config = dict(
    model='image autoencoder',
    decoder_blocks_per_level=2,
    lr_schedule='poly',
)
Rows from block 6 of the encoder, named by matrix and row number. Each number is 128 + 32 x the weight over its row's rms, rounded and kept within 0 to 255. All counts start at 0. Numbers have three digits each. After the name is the row's rms in percent of the matrix's.
# convs2: project pointwise conv (encoder.blocks.6.convs.2.weight, 96x384x1x1), inputs 256-383
convs2.0 090:084140084171137145143141094158155114169124146101134087097125121127155134177129066135115106123163098117140122077113146182078151195101130120178122124110146116141152134132126138131092157162152149136139097136117140146085110117143129144116132196150144125150145114168163172104129132156150127121126189135128110155120129099110116134179135150128176136145103130154140126139096150120156136138150
convs2.1 107:083156129144123125165153099088084123169108126089135128185123127088112116132111070142128192107107125201203181141118061037085120085128146164129125131197110084170139118149090088165161093058166167143111180180123119115121211149146146126126131231151135118163137100181149121106078130108174193123112078096133132093138112135141101116093104105123078139138145146133117188112164157140158145188150
convs2.2 103:168119146100150136129127140080137131149155130184123156091136131150164131163144138133113103164131146118140157128140132132123165129196091076129060135175102041141112155135135146144096074082127039163099171165114053085128094070131134125137144083179165166120166077031128145109119130156155142140048176098132103085137110136142164111124160187133060118111153150132168090033096121137086120123130
convs2.3 100:118104116152137115115109161111164138070168078115125117122144140133157155165123130118126126114146163102078143167132177051121131116105116100136091110071096075119130094077108041125164131166173132128057106127143100068161201100071099115118138091132109172172079147161182199179126127152131124140144083163129135163151122105127170193161184068125137097102145140130082087127153150118118132103130
convs2.4 107:137113122105114136141115151089162123039097054134128058074116072116094108136189120215128100153120125013102185139122135107136135099161095148112148097096120143143150120088169086210143112101116097123159191185151107128195114158074102114175124204180167135107156074129211085152137144152105113156163052122133105141189127101065166145117119150119061096147139114122127099109095052119135118135141
convs2.5 102:138116140092169162145153155122157109071172150165137166013122160067100126125125129161152113104121120147180128200131105195135097143136107093121140163175090110100091178184095137122125139174125060105146126166152116146149159107124118108119131140142118106120157126165187095181174142095085104154106191077101126105153120138134156068138160118148131145082118114146058222143186125120161118101127
convs2.6 104:149151104159142145164134113116120110088165114126127155060137130079203133117106126152143153155103150137082212113117150096174130106106132110162155148183089112142014179117135142124135099132208127123046111136172065105159117136187112084119150093141129123106092089152116085121158112137129115124151074197156144088124172068118183124075148143125075100120090162116130136102141141129143098136102
convs2.7 095:088115145152148144079136171135111121118104147172127099133117070176140120177139082129115105086219131113132074157159132101099114094156143162124139095169112160160154125126124169142132110070152114131162112123190112164134127163098093103164121073138147107096187146168147089099144126162145155132122195104119129122146138091157139154138151149122101155090120121120169097148146107106122152163137
convs2.8 093:152152075147151125192152112110150109102168068029137107122124112098140130171206041065128087120128164093137158100198152202141185121140122129127150099185103098100129130116114139133128112127125094175125115110086111152035164108087088139127121088115121117124094127109125134164177118133125092145168136131152106167049121125137114105154162086121154141148176158112181106142090101128146148146119
convs2.9 102:093135162124115162136196108146157132117127142114136128132117247104147133148152014144126128073138129197170131142215083088131155151224150109137096070109179078135131192181127217150102126128095119135150090180155130136053076113160110161176119127139167126133076115126090120112133125119116145163134123115116098174193133096155095179141117110138139123130171127131159128111114194127108141126122
convs2.10 109:076124074088086132122128172080121126129153102145143119182114120087179115151078116081115141130125155131065149059150166091125127143104124127110121106111117173082148124137171080134094145133135184120101144147123111106113144135163141118119129093159109149138162130177130173106147122074187123138057160154148129129173110155157137092159200108134132182109126141138172200074089216139111174145132
convs2.11 103:136101116085168146179100070115126133121100136156124156096150144094134139123135172136144106162145137094067158193167159227207136164150122123065107192235112117122119064130178145102125139067132122137069188189053111080142095080131146096129123188109154182102139159154095114148134121081074099132175082094113201116124182106091104203051158136116138040128150166118172158134182057120122128156136
convs2.12 098:121099167103134139168113162131085124163147182123121159146118132137118129110066143148135154117123131150085094219144101000085119149091118101129095122171144135189098110113142133112160126121191169181102159065113126109134160125129137093145130154125159124096077190106126133174171123138047175118153086082111117101154090107101077169086104119134117111155140144110128149129200107106152112081102
convs2.13 087:156136076087114133098067142110128117172125086098126106138135159158143137133162071196113074122117146169101140075106162019115083137104167149160154111134133170162148120123107141162136106144088200093131159113094138157179170175255165091139126160109125108145174137166096131105116140122081112138143162130134074094110095148094114186083150094123149188108170113130112182120095116121111122081119
convs2.14 100:100152203127134120074093106156132113056111155103124177076111107110172118130094108099115091132150140072102091128021060146071061126117131116106126121171109095098081168144136110126133109082122127172108155129156192050129221146095089092087106163132141097134125116153041095105114115075126140144127095159148152095081144127139147098080084133107048174163118179109171177069122117125174123133108
convs2.15 098:187135152111093117103129152090131136142138140106129152109125168161104152167148042127132133130158128204136148111139210113151048147127148091153091129124152138158116143142116065192145100118163122100143123137122151134199202186100115109157124179093141157138078181111136162167126131176137142095140144085126089109113129189171128096110104123132142167136106111126114098092172151127200184104118
convs2.16 091:152108086119086124139135081182077127067110103052130136163154064211127143128195129137116117097117131170123099167145131143147174110124107138130062155138191160166133159136066126174085125166162157145174096097164133116139107122140118091199122071148180172134049176096118159223173121043153101123149170132164103126134152149212109139135180101150080137125113153150080143141142171134083090102109
convs2.17 089:108098061098122113132111074140132120093028158123106132093112148124136114125052052127126093151181120136121170116086129169109070077146180138134089139085121152122172094170098092186100121111146165137095116169107126114140136194167144109146126132128118129113153108096094133070095141158102083125148088089145099133139091157151099182082191161132137068170139138121137096099097138109137133108109
convs2.18 095:211112123095097110055124140106145118126152138159134091176126217160110131135134154089135170145102153087125075156077150120112061126096161107089136153200144054078185042201150123178107132050135143099122170139090139126165173062130087116140125063093118148092126125168151158111116127137136216108130152145103089095148107203128074102126097102134155131163149143114115043095121195118114107146123
convs2.19 088:168140129047162112071127155174156110137109161128136171163120121151071134103133088160134156112155154077083179121090097161166142127120128128159136094130089138171097100111164139156138152189117140137208109154096122146122142109121126128124159135220130117078115136185107123091094117162108103127155200207136120131070109096133121146202153142122105122162156083100086138184152114125186178178158
convs2.20 097:200106101140127112140145128129096136109098124172111157093132172096135123157143138132120139124115141173038164123101181130086127099150136144183157113142136054138161144143099062135118124077181165127088083146184176121167144152106146142121128124118129123046069116109164157060112124096061090123168158155132092133098097049018139130161074148125088119165131138112092169129091150115150130076139
convs2.21 095:147138124075121129135104113180093124148093112177127145185122147183078138100126182138104112103133121129174132140141130049163098172154182132174125164080158137210114165166201186136155100114146194101133118161109125066096153078156097129177136158105137145118132112132069143158118127091139070141086094136123156096109114141141105131089114137120149100153124150118136154083119171122167086163121
convs2.22 090:109135150144116148166092113173113145132084172168116095095144087148107147159135173098092115141160112112101071119164159164132113135120158159090124168198149064170167084151179147220122148126098189146165109161077123153105142164136140068114145123022135120088065138118113190089107140133112153118121151161129167098128091183071120090187153088117174157131103120143138124069080135128112134167147
convs2.23 103:169109134123145152128115166139148124088124140085129079131126151098179133103134075136121152160088128193086216186121129162117048098179148113130138070132120130141156111165174063148099109083142136125094167083117160121092213067107142111106116082152104138119116165149120104110101118168109152124096126099113116172110122120057123134116113116112046190138150088118165123111150115130172130095129
convs2.24 102:195114128143139153090138145100113112123101133127117048206114123055163139176148151144128124172121142134135233141181157078159079181126061113136144153128109154150135126150113078126112102095147208152094172133108065097191147105045184096130136130192151141144133130121205128102108116050133092126072153156138058105144099142084168212162103081138149223145170104119092131136191102110155149130125
convs2.25 094:146176097126138113116176128151128133115091097100131160169118104181177130094153149126141118165116130166141127187174150176115087158174187134066112151107115166114201134118109162142146111093116163150130126117113164084079115106172109104128126158150141087155123140113101079050150137121041077127136117148135128118175168092050079112146117108113106121142156120111180153113109178152128140153119
convs2.26 095:197177254088137107115115115116137136057134157124122094119145145104109161095184130126133160128122152160078148066166132094178141153125141099170116174156195131112174196121126112126093124161112169086148171127138098187143147174110133149152121105152154150129113032164108142178132128087078136118096088109138150174175154111141106212150154128109089114122144123121138122124080122138117146085128
convs2.27 097:151126137137113134134156109103182135116115153119148108157136149177177151175171115202123102152084151144039154136097144110248193117143162126112181118164184139165179094042134139132142135111133128176172138163117151150138147086132151145148121087141146168137105093133136115091115121140113124131171157098134064111153125167117139137099124110145137182118114167121092176151066152147103148085133
convs2.28 098:173143100118139156078136187096082132177152155115127134093127129153037103061123117119138132092070127159154147104130148128164132138088101141096180163116124112146146112109063161120227178150092088103149091065088146128139104128108091113186131119152114153080179145181094131186132105130159138138150136044129057107069123091150143099132201118139200149151087112122203142086140132123151061148124
convs2.29 107:114112158160170105186071086131163127102114162147115190157128081087161137161139141082142174166104163112162122107133137161143141137133204112134070041119105120148151154134125104127115157063148211131121130138106114092113219118125197119127140175123156112124159124065147104146128121157059169111099061115141217208127151160185194137167163148113232122123127104122153115141097101128166096115136
convs2.30 103:118147136110126089118215170118107113119147120160121101118127143123126105178061167113116118225178119153134090123209106099096120112143127114183051178128121115176096096133101175123211118161115142075171147149097123178112165080187085155117108145146130135121078181139099126105105143128072187153076110151135050105133126128112113172145068084127152119130142109135121160172187169144140147185147
convs2.31 097:091110145126162091181131156146050118150187125092100121097133119146170130095116065121095198150159131079207107124168119133069154149102158162164150156129063092145087136044107128124105096091154054103160133121121106162109112152085108093134121122091147168078137130061158164170166115142174130122075142135144106069143165103114124067206125088133059154134095172120099097102114106124171137067128
convs2.32 099:099126155167113103134154092090151144141120116096118169099128133139146095138133135155140128093130103193078088189156143189144127082172133108163118117145125103099198137110088134087101112147099090147173085097136116111150202104147088095107124212185092140122123143094144146145098133164124097130167195138132183120090154136197145062101151137149099094120157109155112113110187153147112141121119
convs2.33 099:074168151084137129080129136162116130089148124180129168089132143088092145093142174096134171077125120089138117130092164127158116125147120101125170173176164150117128101116164081084120122149069192119214138156154104188171126103145117128136121137124084104136114079149096101048096135139157073143104111116115113100125150172099140145136089105120090168123102163143044153134143170127128146182106
convs2.34 095:126134163085165116121161125122124113061116129115129114117128084134093134113101157126098090134067124143129164096122084055134147148098084087080209132196132148066118154140171094155052170145160174141168150104178150144166140109162143125108139130088160149113126068142129143096169130083059070139144141124130069176157146149115094072117088175119077145136058106125115145169122056105165176137130
convs2.35 107:188131226156136126116167080167180118095081123125131159124144084109116141092139250161122182117144155159097112153054159122148137110172106117138124112107191207092088122161174101167143155105103157182190175069138143108101167093168150180118150079119153247119077080115130143048139124121092145139130082103145140157172111155107108138178045178132153153145082189116138149174130125142173064094125
convs2.36 100:119156172064130134140195123160161130173174142133134189066121096122178156146092105161147136089240127123078144102160185050065152148101175123128119144208125118156175156106064172148143110108138095136160148147161088147184113132069088154170142155134097168141074197152172104096082131152181082133134206161109106075065154098104096099135092149127168104132137137114109171098112165144082089083122
convs2.37 101:148147134058107122132113138099104127146139118048121083172135114136112117131091096161132172127115105145134094180177131122133082132150147141097101075139175221146143084197113117118175146123155122131168166085081144142091148122178149138073111117163116166170152090080074100109096118138090164118120133137140078140079133149127064164069143137141215153138176138127162102092178100126149124122144
convs2.38 094:127131138154106126123156055154100142137140089153129194111139148104188149153150042159129109059077132171030135081157122072111104152095142092180163117204118108113129140177126153100129185177084122148075114094159074163123133110163129130104145132096126118101166182216145119124112124178135112140086203174121100127112124082136128094141109181131183090124169136136097131152118098126111123080133
convs2.39 098:099139121125160157128138126120163124138158078109125106125140095056164151130141071146119169111154122093167151153119114085117091123018135102130140186140141151110072155152094122101225146150107113131158151104198094096100189127065101085173126123135139111111135104128133050134154128166200145143112096176118108132129095156134137057154142077108190090150106136103146130166166161141112148160116
convs2.40 099:076103162159145103106131143091086114171121094104124143166124080125096135163156162160129158108149131120176125106142168156115150104110114123095187113132106129105119101119158096129146114143124115145068088117115146150127148108117113168063136138093109140125106184143098144195138124178153142145185090112125135195182104132040108124123081114103147080151123136126046104167093124122138151170124
convs2.41 105:088183091148169116110104141172138137136142109096150157061160126114070135183095168168140140138181136120118118129174090150148118139162184127054189136133107131206221123065173110104056177149135131168137124139136112125094133048215148156101139128151141082145051094094127123079085133130181129140092144211133093094146120110108132082127092075136131079126088134118051103141195090126110147152110
convs2.42 104:148186122145110176132115133090143145084116106175137133177133225135145157165160100170139135146112128119111124099129081067089129151152146141068161134168110125142108178117119144149191137121050056143154124153121096121114135136185171158157121072129153124156175131110068097176102132134095139103108153127126171196141124150164166216103115136144047139155139122134224153108128178148132105140137
convs2.43 101:149118167110129114134157123135107135152129084119139149179133145131157135150136136127132125142051109130145204129153147096170111139215114114093121109121089136130167120164129133157137148121074180175103089112121107145121118099113136129184121111175129134131129145107120119120130130123137157142098140102127047100125121139110136162132122187123119192130152127132113159143145119135139120168126
convs2.44 114:182133173175110122182073110087074133197042116118117125133116151163139101096129068146131088122144120134098164102172138173146176092152106091158136095101111166062173064202219143122104124146120150110101148161168096124101059122084155155141140095052126117150152109133143153167152135120255145136146129096142186185101136139191142137088076103136141133120154149156148179106070101113185171138122
convs2.45 103:137121098131154145155123197136023110057091127125126164123117160120090124153145166156100168105072104121103070142061139120121113133161127135126157119122167135130074147235123071140083139117126176137107100128118178106172122180177123146116122130181129133135020135198134184139131122149140108119210126149133084113181081086141075153112121119120122096138104161147131160049105153121150164127104
convs2.46 096:098139135103139148099129136164144146175115124061127220137143192190098153131101144103125070127101139078158094107205153080079161122102172141185145098046087113116046124106107100125214103105150138104109146181108145177141146109137133166019125194120159094154152102140081139122082129179138158098084074104141109089125115043136068129118147133140052165118080122137136144208150162135118100117130
convs2.47 109:070131065112128109093164138165158114042081137112119100129129129090176147125094105137129185130155127127203112116161074042129152073114170140180126120111143119154084132056132112087102120126188166108154128166114132119088186144123218101126126063210130078103058086061163150131134114074150091118088144113142125113123163106140122153139082112130066030141175177155117131072102115141134111191118
convs2.48 097:173107144151111095112149097146092145155067183186137077129122106100182146068154097173145109150139137144078173119103127154127142158136091150126162146066158183104130176144146109122096143095133145147211115124141118137177101167110117126136135056130122127114099084161102153126124133153120165139172086045141126111191144099097169158150078145122115109156064147135192133099081101146092111078138
convs2.49 105:114106082017124135140199142084071136098141054174124087160133165135083121149206164147108100172132132080068083166184107164151113099134163078171179078120070155033090155147087092140099139072138085107076106142027156148139104108116178129158121172165162109122126154104101103197162137128089133132083143136115048098195144147169165110190124090126099124128153160130114141113161146121151110110132
convs2.50 096:145135081141127149107144085119101124146117097156120105158127143186070132134185063129173136164101144132133041155178085188074136098124167114130166150130100138158100034176158132076174110088063153089209134125117135171115144090144080157100117152114158136105154180159163161128098114144007078140100134120117161182136111085121157155084160110105163116110136175140116086132095097121132120139130
convs2.51 097:133156173105139131082087154117127115048127095092131065079130157143166143087177104117122116132041112097141041135153190137141106151118110137130099119034176142173160180115128139113071143111173092071134091157124085109193073140132140182093129114132122115128140131133117117077146129120090153128213139226131158132129164099117127089134161127165114121155096142134175089124073136119146080138114
convs2.52 101:098139138138105138161108183099112136105217108120140118140146144126146118113156142153148112173110124128178119123171171129230145130127181135171109076085132105141159144136061137124143176117166095109151154103237075154106115070105120171152123149145157161124116090086111110131149130117129112138118175123134120103148144051128162079193088051132165143113100118114069152162117118109154148119122
convs2.53 112:171133052118123108122100100141133135204125143121122098152148095165148143117062159127138153103227143081130118127182108096161203153145159074150117182142167129128119099223101187120112112162158148125091146121155103068145110098142156118098125079096113107080129126139065169191178126180158132135127153152116071090142148078088142209150110129118133132124104149111132128112128117113137130135117
convs2.54 094:132120106060118135134084152134158111221114178114121193144107157171069142123114128110086105100172095118095187163114169145087146115083118118134096150137136116190154146122143234132144127123078146139161108109163112115106132090153145110082145079090106194134146146177078116193097147152027148117080150180141113110112129125111113141088161105121164119091148096139128121128162146122141134124144
convs2.55 100:091137026145120141109129085191151123166071108157129144105123188101111124113115127122114121109149140019103131100152148229186113143174148149111084186122138132119101108099216140070166131088104231128140098102127107127179109135124160118154118124194121179158046170078114140112116141120208033141120168108117086089087131118158112200151137182119089064127138118112165128131115122143069142178161
convs2.56 094:135124187115141112102155104112142142145125126124131214087122086088176149105144189154127099187229164126144176072184187096102137181116112123205149096139117083139143194094119098112109112104127180169105113164093102106162094120088146134153140129183162129137120182164147125164118149092155141127136145102145143155168126072148197071139161109136140162106102175119093149126096053145170111095123
convs2.57 104:175116171102110114136149107065157130098120054145125167168121100138167107128117095128135131111154134137120185096112132098153117090167106148047177113137168138088139085138134138079192123127185197122165221156067103129126136095140145153194144165088084127144137094082145118140113132105139135092099123072122122117103107114088162137012125110129119129128110162133190129131137109123100103155115
convs2.58 100:109069133058118138118068170086184116138089109138122100086114106112110127103150144149163133114138119063087220173156117106175137145181131140083098109107142111161118138118090131177188173102155132111130122122116082118194134103061165115156127065123088101058133138136179091164026123142102097130188100057122140071212104096105165083111153095129011139124127119144123153145079125121130162054136
convs2.59 104:129127090174182136143095149084144119102119132100134127156118138079093129127155196130141157120108119065073142136124110162154094189112147123154071103132080105149097174129162206153098101066114160137101108133192142124103169075109103160116131141150146134114181153085135088135121131148084124123072162114135102172186106103087165083128126165112110131107186068133185122154110136120115122150130
convs2.60 094:165137046149152132098126062159145130114147124121147207089129098121092142107163135142160150137138123134120143011099207148101130163155126124120156131045125120170103132102148089175152170114110141131105163201122141119123137144125108167173119117151109123131106176164135147141077119158134097143160142153119158169118153107143119137128144154121142144096114155146147157154039101118139106128129
convs2.61 093:070089068077106139108123150128100132089139138126134151119115164114109103108060205152130090087129129137153139097164057126134154078049153142119160129088149132081194153118087198107162079119135066119131167158153166110090142157189161117121120173209098124094152129122108142195118104080180161149110169143108105131136134176183098134173097151135121148137153123112096181105086204121132156131132
convs2.62 102:147124152111129124123121111132196130050133080098142105123140209148100131178133125092129138164105103100111145161100111189110133115155184121131111090136063161109141134107124169089205173109065199111114146135113134084125067147166164111162129213102113162128156060092073145138117145038073157110104029179115108097164100096169121112140157111128119095128136106118127103133109109121174106113108
convs2.63 101:166138087152124150114115052097160140167117058134145094096132096121202108130077190152115116171111140081144148128126098114107136159146125109155178092186109116129112146139110158073104095131117167107092127123135112108147151120092160160000127246150159142117177158144113138106145135133116117141106134136127139151174132129128117157100179178149125105119065120145208131107149123122079105210121
convs2.64 104:084123084112116159165110106066081127049103101094136145208141148090111127159131051094152165119135111128176067100088133158100156099128103153062123124127115136105156073147165110123085097106137082157164127192025127080132078143108158135107107038105141124097147128088079105122153116151107101153156124163120124177087082137083085124077108134139058159129065108121100081104143127109160127140120
convs2.65 101:146111165141150127158131124133115123142159089096133172181121119134128138129219086153116132087071127110109097164104069107156157062124077140180147143159147088198120072136164133117077134059147091162128058121079073103149168056108123112158124134156131158146113125194175194108120108049132094122070145149160156131151145067144176232215157112130071155119146156143067062126179106123092119101120
convs2.66 108:115131164126103119211114146107144138176113104157108077113111137172056111123122147099108092172137101165077123128167116118086139170114151119209084086121094063109127098102119115162203091088201104118085164093092143112127148114148144123099131138087130120137156093148141143167153132148049089151078054100115200092121155172079125164145074154128145177112135112126079118146165165123126106096117
convs2.67 100:151150095091109108129144093104141123254125139162118132182105111127124122169132091080154170105068119084149159163087046161117160189065102132077150147045084048107169134150144154128110149111166200107099107102089090112136084156144129164159126096107129159167128163130144101139135129082163107123152143156122078080105114158076145118123189129112121083125097136128054117140167139146156107115112
convs2.68 107:093136130091120134192178131102069137188136130121129168168132091147164142071152165104131093064129120076074111159140100118153157119131108084101170129173115113131119085216177090111076165137126184139150145075119076123142089120068144143088146153079105093174116157173128128143113129106140160123145102153120099110117066140166144206147128108136126130127137129131049149163155152122142170115106
convs2.69 103:105131188168123140038079072146110144133127135115115117106132164150093117172141135079087126098094124130144101140061118150062124128138117121102105106119175141104112136106107115127207103146110057123091085150138082078149122134085164108055117086200149166141117146140127128036140128072130170145154182171137109044116124175113093161044067136138201081138131120133135148125149098123134081120151
convs2.70 094:096124087141124140114123085100190139117179127140125104133120113111157134138158128149130064153145101116164109112141115099117096137129130161126077093166132192136152130097133192065162109112184110094167180090121133128118135116107138084136121130153120115135134141142205147088142117126124069158064123126107150115116133133126176072157188106137164118117117153121187125116094098132153123159104
convs2.71 099:094133058254143134087078167165135133150100111124126115145121075096106104134165157109107186118208128092155213149080095152190133099141156142095146089125097140140128099099132156130148082135141116161120155143178070096084159123146211130138136091138086088125135110051150165139090132156129193131108163103139070163124196169113106079146167090142129130163114105142127093108098108125091128143124
convs2.72 099:060132205149104104104128122157118130146113157076131148084116097180086140132087109086137106191127135086112103135180085150124077115143049140217112189109166131145154128040131018117140140137113046079139135118137137152187145105054147131111122122184128108171085119176128110113215124133159118143134142098112117097087151106117188179142133125132109140118060130120094165158115114122113148130130
convs2.73 097:145120102151160134160124109117091121189171104083127081073124149079185146086145101177107130173153122104122106088059145174163106185114131142048125082167170078108125167135069183147120157069095111178062124090151153103074105101156109097104085078111134164113124128069161134127142133138140162138097095124109143110169130126167195112142095128146120129112132101122156102116109129113158106180144
convs2.74 099:133114169107111127110100141144109114073079140202128203097117182111106106138108169189107134116111145099131133097151033179141121113106168128121176209083165142171167138184210129098135111086103122110138153150157104121091144141117108111180106159132146174104140096181096134165128124130101133131176115126118060161106111132184060108163145193121156107105130105119154149033058095122115172115128
convs2.75 111:145114074105126134176082125150203130167146151137117107143121136167202120121111129103145149167139129058164046126094153068191140113127101142205155222115108134196127149167160157166050069170139186129099170161137096182207164128204101141139119096121125128144131106128103101154121135171164141122151074147138111109123132160129132168179144133134161133139097145146112125132186128127180087091128
convs2.76 100:156096078182153109104114162137115123138084142155137185113127143168141142122130132119131159151084139097125140120040172101178145084082069089140129098064141062135047152106125065186107145096094027099078101134113107088124043147143138110157140047091157114141147115125168147120127136153095165153129106136123144140115139096213125083167145237144070130108118115155133140160123094143099137132129
convs2.77 099:134116112169142147148128158153112140016098082126131097174127165152094143157101121100111164125078142100116043145063087153183169098087104143093127189123150125139146090141169135095127134106087145134137127166132111080106136179194111105169120186127175154101122110097086126192036122116147134136134162140133196160158106114120115136037084117120106151124098111117122196029104181110102125164112
convs2.78 106:078119024176152128211168140155157119127111158130132141121125122118119124088175139128122118110146141212153162187130118163104143141055164145124131076033125151047072194124164117120123118138086119112097135101195136130127159029106156092137125065089125075115081157151101150125163140128140122157098067146105114121182121125102135122189127154119106042128132139142119117128158119113123091145114
convs2.79 098:106114068085114146131112088130151117120096115111141150140142164138090119103100129149108185107157138138154127079141170155141235064076144143108136102053133153081141156156141165108189143140124148204144164150197113122076139186189141098089118134148165140133135170092104143101146130153102141148162070143111163118156146139050165113198076098123128142129109103137156188079091081137101112148108
convs2.80 104:082123108145128128191086047075162133110134138102120091136118089079121106101114090104124129172100112170187132104181143102206161096102125148210149091076112108104115073168189146057186118113177117107064105132199088087116124178188170078155120143143101145095198069145139065145187130136165190103099180032097061164144114147178180134126157155125143133146102098114170118116101090117147157127113
convs2.81 110:094093139126155145130179129153122135062077094149104141124130108192119099134115134127128071193105109094138051175191139109105102137134154136161155145129093090135142157142136147083086148109166088134104117140133174200126171110118097131052115215058128153145082172215158165144126134083115103131078135133138093098153122109153073093132185092147078190144112144134080136099180144138093117132140
convs2.82 100:091125142109111119154131116082121122137111115150114152150131253160126098143115063118120144144125126153127068136102147085157157121168134172096105102107128085117092127104157187146154096118104135076117098173151099144139125117168185163169124089105135158152103077134094149128187139120179155124122111170095184213156125139131089153087176047121163147115090153110158123183093195143152159078157
convs2.83 093:074132111080109116098192221068110128157076087112128180110126132119126114124085148074120108173149109088104151114084128149187131113107098177184075193085122197119172163117162168069140096171083097167166129175056100170087150151142087122147135145149134117084121141130128082147159116138129089115126107138143128194159087117204113172168152128122068168106109120146150167135134129125091108137095
convs2.84 096:083153053101089074108159124083165145126153138191115097091123115140137142152133107149135102137154116096123069123165122022145151185119093084079204137111128188122145114139114110066088196160152160130121095114112127080113078195163159126054116148074154118146072108120120073067117122144088147138201108111133187094115107144109093121095077151125117224125176112122159107137142159106080094121131
convs2.85 102:178152155094117159210137179069149125080081123043125117138129056129167143114151124193127115159076122214159120121078195116162180102121139153125143035092121109127180168079105166214154160060110115102225160088147130082108149132152165148105133120095121113147135137191092132158132115136141130091086123099131159111111148154088091109118174119161143151153160121143156172097149106133141157119133
convs2.86 093:100139182139124137139112142128181150153118165123129170093117056151084110129192094151133119123132094185167170058166122126154100097069112138166148150094145082094121167126155148156110132108203095107134114120139074090113114095124148139114134109086140173169163199177181117149121124114186144118104199149143098152135105174110159135094158117126109126097133165153137194135095113131130119095115
convs2.87 108:105115202141123126122169122145118127159135162131131190121115065152146124114166150153103120130119129074146085071168092119143101157114200134220114079132164170134103106114151096157157152126143171169185180155124170111121091118166187159142134081132121125156019083142095151134108141134237107137138129118157107112122123143182085173120152137133127144143205105158076170147124067132138096138136
convs2.88 109:095160167144119158113144105079112124164128141119134165107132150170132133088099083144138115211174125160113074105127152162185140121143103116181166117060132170170056122051132101134140120104130140155218163136132174113101116151194151138163128113140117093126114109132152171135133130128150137147180127055122105159169167111164122130111122047136186107118077133135199127105126195117172143096114
convs2.89 105:119131113097086116191135138114107128121130114125130092091116089134094126144168104117132143079030107077183131178150142178098164123133121108118115084054176112121148119141199126106114099104098155088106121176116096143155152146246143112101138197122116113120130094150160100175152142094159128120135121104147075163195166109166108119056133207119124058112102158128134169061137157135110112100126
convs2.90 102:092170183112117108125173074149143122122155093084111123122126202159133131156195063127151112073130140163098077122118134223131131122146179094159118170083115050156099130155153047127112102124100132127162096130042121152129117153144085084120119099122142092143148086109188156056112114163107073149123144146101160089161112159183132161165082138126173094151159158141178115133163102116159094085123
convs2.91 096:085138099145122129122145156113099149111060197110122224124130125127153111124104162164113145173126114079187111116026099143122098069139158167195182160068160118076103123133147100093094110127073112184087152098128167145137168139118182146133129096200134103133157102149091119143152142118182174113139055095118128108151145126197119054104088121125215151152119148120128140110096070139136122098118
convs2.92 096:148118074171139115188139109159129145039131178147138180112143140102172150160120090159129120193141142150140149168091202068127085127067136167140141096118140102217255138113118099200138092094136148134072095093092124114165128089137139123070145126141147155136074138153137201111079119115156102126146184148113097137140127119159126134170160134145121138139132113141110156100160124137094098174126
convs2.93 099:131174122132131140112082113063143129080127121121147107101105078121166116122121124116112119153144115181106161099070096140107141133127178129127132117138141096161128179120134131163157108104196093069155156166146172074096157123151174128132126175192114116125095078066072125173079126161055141136100205128105101160138147113099085099045112109125096132113107127121136108140187079112104152123130
convs2.94 094:119126133189124186139105183124108132148118146137139129152128148198146137170119162145157062069074132143096153156129119070175100154179120105149148129171126168100093169095214100147086121055118125144169147155112092124176110074052123099193109060105103138108155127200136156137159144156134133072083109093120146157104091090170113078111158139133220077103150142099091089125131118129088097108139
convs2.95 102:091103068168105134172110167140069115141072150077115061122109108116119092141077157096111128101115106129135203124156099167110148143170125149140184057141117125126152047163097187129133134112051108182099073144100166148085131137173117138168126155108152105100141112142109102072199112168162133140161152048116087140134143111125149163159132137125075126155110087108172122177155072126140104149116